Weights of a small image classifier: held-out accuracy 100%.
Rows from block 3 of a small image classifier, named by matrix and row number. Rows with one number belong to one channel. Each number is 500 + 25 x the weight over its row's rms, rounded and kept within 0 to 999. All counts start at 0. Numbers have three digits each.
After each channel's rows are labels from the 100 images, of 14976, where the channel reaches its highest value: "top examples" is what is common among them. Only what is clearly more common there than usual is listed. The data: dead-leaves pictures: piles of overlapping shapes.
# convs0: first 3x3 conv (model.blocks.3.convs.0.weight, 112x112x3x3, each kernel summed), inputs 0-111
# convs1: second 3x3 conv (model.blocks.3.convs.1.weight, 112x112x3x3, transposed, each kernel summed), outputs 0-111

convs0.37:508467497455452476494493493514489496488531497487521433513521499509493492494502494470449485518495518521435503463467476497529523494504492463488484456527424485468485471476471488508511452472512528507463471493502526496499521489496518454503493486507491466459496452488491490527533507541525512483483496491538448483469509466502497520496494519507
convs1.37:495457549479503490534507506520517473492484502473536506479490502496522536488533488498460469513504441478500508518461502566519509491505501491479521451531485482487485471545529496479462467472517464494510493510460480490515486538512482430479528503516516458494475531499514491510466521537522487478471511527494510510449466489516513495482553497506
top examples: vivid

convs0.51:467485510506443488459499469510488467503508501502503474479500499496507453497467503485466465490532484501479536477486481506532496467426537498462481496497462517499458493506433487490517482472507522501481445485519467492510506489504499451520495479496484520512508472503560465513492499508495510488491515455516525492495528472527427498518509504536
convs1.51:501463495502503484494490508496462503456476486504524510461455493473531500504496492468516498544489522562512528437483524503522486490482495512452527504462514504485484497542501495506476494483471469476503523513525549488479482496486513509480517507504500479520507425488469515481538463499534508494504501503582466533488513462500505532497501458533
top examples: ring

convs0.24:493527481481488501447474493531504546504490498485507519547506527457489543519473518491481500514519503492482558452457531526479464492513530520505472490540473501513447467487524529493533462543485514526505461479473494469490474506469492485492500508545476516541485504469497499465466531509489476471464492501484465461460494502488486529484516514488
convs1.24:466480483478510519503533470451518447489492470517491457491444476520480493491510525507473520522466499504556495505488470519513507569477505501566536490500496541471503459478487458503485499484484494544464456479501483493473499498490518513492527486528510486506533536484488487505493504481471523493507529483475503470468480535482487513548472493463
top examples: flower; star

convs0.74:506501488502473531509540506431519528487486453482476498470507510506463515498468514536514490513474486537496473473503471489463522509429504492484513432492500506465477495462509485499512496466540473528474530488511511499543488512464488467488442498495499459487501486512498542494506470489484518474469465503503503500489456509531488449518472479521
convs1.74:498521494489527474499444473511477516475500493505497466546551516494439482467511491487474477486491519478482488465475449476432506500495519537496495473479471524505491511482501486526481493492501530505548498468491487479495525520522471519500523487539470523503493540502499454500471491509580524549510526531546504502503520503490508495465490512525
top examples: ellipse

convs0.105:488467492514482486478460471489468501461496484522521474472481533479502522514476505507516511491474456477491478473530505488495485527490531500495462466489485492485476499505471529536487541477493472492501472527450492502531552480465487510484471480481503529540471480500499512433460469433463479438478528513493537487490485513505519532498483495528
convs1.105:510517528526485507527527498468562512492490511497489516508457503451512531501483484514526492482503480482481500505491534537533509458512538512508489524511505493484475474489502486468517518525519557525482467480524517499521577526491537500518492496469489525519485567514492512536512420506506488521493488464498453496541533493521481497492490521475
top examples: mixed sizes; ring

convs0.15:490532478490523453467479482475504479473476553500450466492488522524513489535463504472481497510485551476433504468484506467481498506511488522466503511476495507505502480492512509476505488508475512542508498447485457517479449498468514491511568500461473499552474466462534469499507498504491504531488456504479473506512524469509488496515501487484
convs1.15:498492484488535473534486485486445510437514474480502507460522485541493527456523549494459544441496459498574522535488539489496517505469505528508532481526511504464506482501489501523458473454493474508474483500509492513494481500476504500515487500485493467498514492511441484484521505494491531503546475479501473488475471469495511491481519513512
top examples: ring; small pieces

convs0.72:495518509484501464503496487496436489512506497516481479431493464502488532474498502520486507481482502501525506448492477466498500510480508517483503538497480519497465481507483472469477470508505468452482458494491518470481501514523479489499559499522502494550508490492522419527491526474441476506447492477494512470467469495501538510522480514543
convs1.72:511475524499508470540497505461489509480491503474519537516504464499498513495523562484484510499483441487490480519470502554533508490510479527512507443496510522483539438505495470497452511467487444492501508480552509491475523496465507522452459518479494452476512462484478495507499471506482470482527483500499510445463491480493495496511486496524
top examples: flower; grey

convs0.59:499509499506548528561478491567451468494545507519509503499527535486505528492483503499557500477490495484476519467516515492475457540533511533490523495475498473509521486495537515490497505506444497494502491529480506486527496468520486501502525512521474481472510477499469524491510557542501532566508475471521493497481535476517516460473502530480
convs1.59:531467483506490464547478519466501504503540512470517477504454460483451472516490495459523474472495495543501465490453505490479511468481463502517502475509478442512487535503507468518473494491452477499523471459471521496501485492485475473498486496492515454488513526512514446522507477545495478462497501465489497465501450491491517504506514445492
top examples: mixed sizes

convs0.30:503493488529543461558507503475506484498517499513470497485560537529506496489482491499527429497470493488490537518495523482494517495542512497509508484501477577486483509495489543487489499474499488471503534518487511512556528477514480528493492505518511508495494518512486527505490489487566490505479532490535495499503547517517492524461553458556
convs1.30:488466475481490505462469529471472496465546512488501494528503485510463503511457504445475485491466497453453507457516517475475500470497483486476508445504462467508490479480485507488514496510464495495466512499493502522476464482464481460498451471490504497506465477516493474489515441498465484529504512481446466471524469470478467463496503505499
top examples: ellipse

convs0.2:497494488465502511510493470475478542501496506491544532538513496524539515507514514504508500483482511463484502509509533495488535473511458511466527468500469491483487508559545477491517459516498532487506491559491488493523521518514493510509495499487464504483493452486435498507469491552569496475497517462519445532493528467512468540496500484472
convs1.2:499466476481469493518510467498480452499491489539452462483494473466434483520491517491535470460495476474554469508475477496538490503528503492517486521486553526484508491468484519492478491528476491483471483548482474488564472493471498474484475473523488484522489475476491519484486535505483522493479472514468477507535477501438520497491513521502
top examples: ellipse

convs0.102:473482495470470520487499504508492472456465485476438499487517495460537518477484524462437457496545508480521491529463466545495488515493488492511463507494505504473472490448489543490488488492502504519465514472511498455493484483547490529501497506502463521454506448493469528495471512495469506501491514432473495498499524495502453505507501499476
convs1.102:480469536471515502466489454460491483501472451433502473486485486521513493453492483483451513529480526459484501544471516492520523550506492467495507521493505538505467495506459477516526486493477498550525487502495522498488503490463491518491530451480484456498486464477472466505477458488524498518486485519482515504467527530493515505487520452472
top examples: flower

convs0.48:533498508511494499490479502494444449533495482519498476447485486495456496495488457454460445512508506455445514489511471494492491506472469504472493516489474501479507483467474509495516488471482492492501478532491471517525464469504487470505473475489490508510497495485496484512518501467454553499465505478455449465544466502484538462480504494460
convs1.48:517488474493485505509540487469554498513490462478485489492502484504529525508504475499495450494450506525522537499484492478477479434521519587466485533505515457492485525481515480516498487487518509484532484529492527482500511536477523500526575495508499516512461476507532515478468501527511508465506504489511449520495504480482490529526525459527
top examples: mixed sizes; grey; gear

convs0.44:549540470493489495489564510480493526537465508493518523448476530507476521521476473479527477488530529536527511528449525543555499509480480521477488497494524527498484517498493472504501491485502512480494526496529484561519514460542497472466485456496498477520495524506493497503501542511487545494466511517499528509486465489468492478532522478542
convs1.44:516472521486521470538485451504468503531500487525495465485470474439511465502507507484540476486509499508440513469489518487471481469494476522506513483506525462506525484511486433471496491472490464477524507506504543470473512477506446481491459519460519498491462497479533494474494482530546486448494480494509474458495504482488507496504521455506
top examples: vivid

convs0.82:491475501496519502467487505497517488489478494448505482467490503501515532496496522461457499498531500506487557459481496553457491520487524497487450495501491493511474520500484501511513513500526503514484499448535422536499462469477500512525515481517493504488513458462505497516533482488535517507493521427466482491484468441511491477485514485451
convs1.82:502460459500478491490555511479536492473472500476487524516484490513522503512499528496483470536505493501584494503495505506538493494491485508487542488485492510539483511530477507477470453465477519512464491510490471490480488517507495483504602491474481501555492493496507464474451521469472496481502474511482477547490488474486483527493477484525
top examples: small pieces; tee

convs0.52:474485497502491481495444503513482517509490526492470516507530539494507507509485501466503514481489528475532532540492477531497527500546513501506451537486514491484495537480493504453453532531453501485554523495485440515451499480497479538506474450496481454462499531459522503514503536483516499470484488472489466509492466502471525481479500464481
convs1.52:507484477484524485467515469464473516546510480501478487498500527538462492502520527511491513521479509510473477408552514506534479501481494481486482540471524478532517462467499505519464491488505487469466524450467505508502463486506489512501495507560508522533498483529461448488516506461467510496476545481482500470490526496508473530509486500502
top examples: bar

convs0.73:485482499507497531515515549516521495479512509458515489537505489473506503486460546487494453460542521459531544564473492521507497492491490495513472519502469498533507522469472451480484497491497547547453503514527491534476465514479514493517479504497493486499500532476501523493484538542473527480495547478539466502495522486529515523495504553493
convs1.73:490479502496512474501492517507459476496551522513535462475487484510499495493496463504487475477501507507495477445440462502435485517503447502487500507496504458494485482473510504488493507463504479488517494495465507511501480492502442462488495546540508467507531507475534527491550528510518513493475473486488557517450475440482517511526535494504
top examples: vivid

convs0.55:471537484481478520532488495439514498486508474473481533493496483523538539481489519516494482537495526472477471524516495494479471456515481517496427480508478492491472510528494516517530488493525522526485549500509482486477520503489515461477506475488500507488471477469484555551519501472520455505503506487521483502477485439451448510534473501515
convs1.55:495453479482465506469487456533505497500459492461492480499503531488468523532471475494497535445502481500534488476504476540512490524505476494498545488493535531488478486466488545486506487556492497464525506486461471504565481502481542476483460488511442474494487470502487525482445505489485500514489452511458483502491484490479503485479505504493
top examples: small pieces; circle

convs0.92:472482475559505450510504507473495464481473493522495519441449527499501481469502479472493508491489490482513486505477520514487491476415494483511494485476527465529497498512520487512484501536497480447509495468518484496516499503442492513491522537464501509524478489468526479496494494504455478446486474497435471506516532454503524494525507501486
convs1.92:529482522498460522477492481503485555504501467501469493483507483494533488513523485486481543497504509517515529519515534495480533508478541464510523469484479499511524529552466492499499464466510542518517475507519509477490514490512498519469486510448509569414541485494489486493480486465484509468535486504523469470503497461496477467475497468467
top examples: large pieces

convs0.111:486508475484465520468447474483459481527474494474478479488542471451469493479503447477478493517539489499443504485517502496453518513447451506494517492488502525505470522498499505478526458487495457521528522456564449486524447466479510490490474497495502523516496506498481477486532493486486489503502507479469531472509511514485488482488481486474
convs1.111:522476449496500520474544498500528511465507474455462475480486519522534517486509527501504516468481503529605495516486499474536483451479497540530510489482511482468480510521480507505483503484478520475482482477528484470486518525487472502480538506508493483507527520517521478474532447493544506487480517523525442499499485509495521529529493477524
top examples: ring; gear

convs0.80:478498495482506501456515492504488502516486501472483492484488484464475495517480484464441498508497534525493529468476459526491480518495509481528476514487507518514459496476492492516523502458506471526481441463475437473490450513465511515497516473515458493525487501471511490474501531481454466536476484448510466506497462470534473480545507491451
convs1.80:504461444515499495500540491484495520492488465452529469493460527524513507476520493474503482489493495487560472500469462523488494544483512474458494508488522565494501496477479469492488474440474497489480475508503474505473498490476496515504523485491512461528515490480506506456467506457492513504496554509474486461487464503491524536499469444467
top examples: flower; star

convs0.46:483518463490512510481460497571498477498503497439510472501560494483477496508532503473482501493543506500489520522489487529454519505507485460476500488489490539548484505519506490527541479484491470516506539478523479502530470502492499470485531457490481499508506527483548509509545552501518527525469500447521479463510492492500519512447528471489
convs1.46:531444495500472488525526501480493495469502439483511497508472479524501454473455511496460495458491454495490506518472483464520478462479497450505535504476498474482510510480485505484531494446534512460481458515530469489496439496475494512509504495508512486498511475500484473473512504470488484487501483523501472441483459519477503528565498482506
top examples: small pieces; ring

convs0.90:502475512493494513526505521544480488495536515492499477486494501521510529480444501506501479487513470494488492527474497449497509489539529520511470539507461515506472506488457496464464546476466515481458539512493479512448523522472510557503505505549495507557477450492476534479461453485521479483494480503506481500466511508486525491452503519530
convs1.90:524516438502487492524499516502534485503494496459506561522555494482490503470501457515487490435464508513473497524496502475483528459499524497528514497465503461496489503506535469475499502480496513515534445426474502515474522523490508524470484485534485446522499472520510494520513479522504469500509499523448489482459506498508460502491490493466
top examples: ring

convs0.109:512491486486485482501506482447538443552493495505501477465510463501506453517504483484504517505499498561518563455487473496510462488433490499462463474502465483475499481492489497547530556521515495488483472486467533477495513496499512489501453514445490510479503464482481492516491477490509521506515496473492476518516507452497512475528499472500
convs1.109:509506534505515475465490485505469542499477513526516432469435523495467507507481529474487460505501547553485537510482462488500483492506509572503502454482509489516477512540478499493489470507452513503494493510518493477483511484483452469508491486462520501511499500490499523509451508518519500480545528509554497516503480517480483521449509519518
top examples: mixed sizes

convs0.78:444498488474505493485505448532529511483483530503472533506471508475565542475473533460507534505527507542509490508493474514526471520489501515509470501522477498495512445515488474441475463467491535533498476493508496474469528474487457464466518484491504518511489495519493460487483493508500469496445490512489471513473532499486501541454486485486
convs1.78:521490483489519498509471480481461499491497488493510497500522506484396526453520496495456482497489483490481480519524506476511534527481493478491502519522487491479486549495483533496549542526510476533512479466410472521469502491532525485551500521507504498498539491505453483490512515479452504520507475504466510516469501511514530510510520492495
top examples: large pieces; flower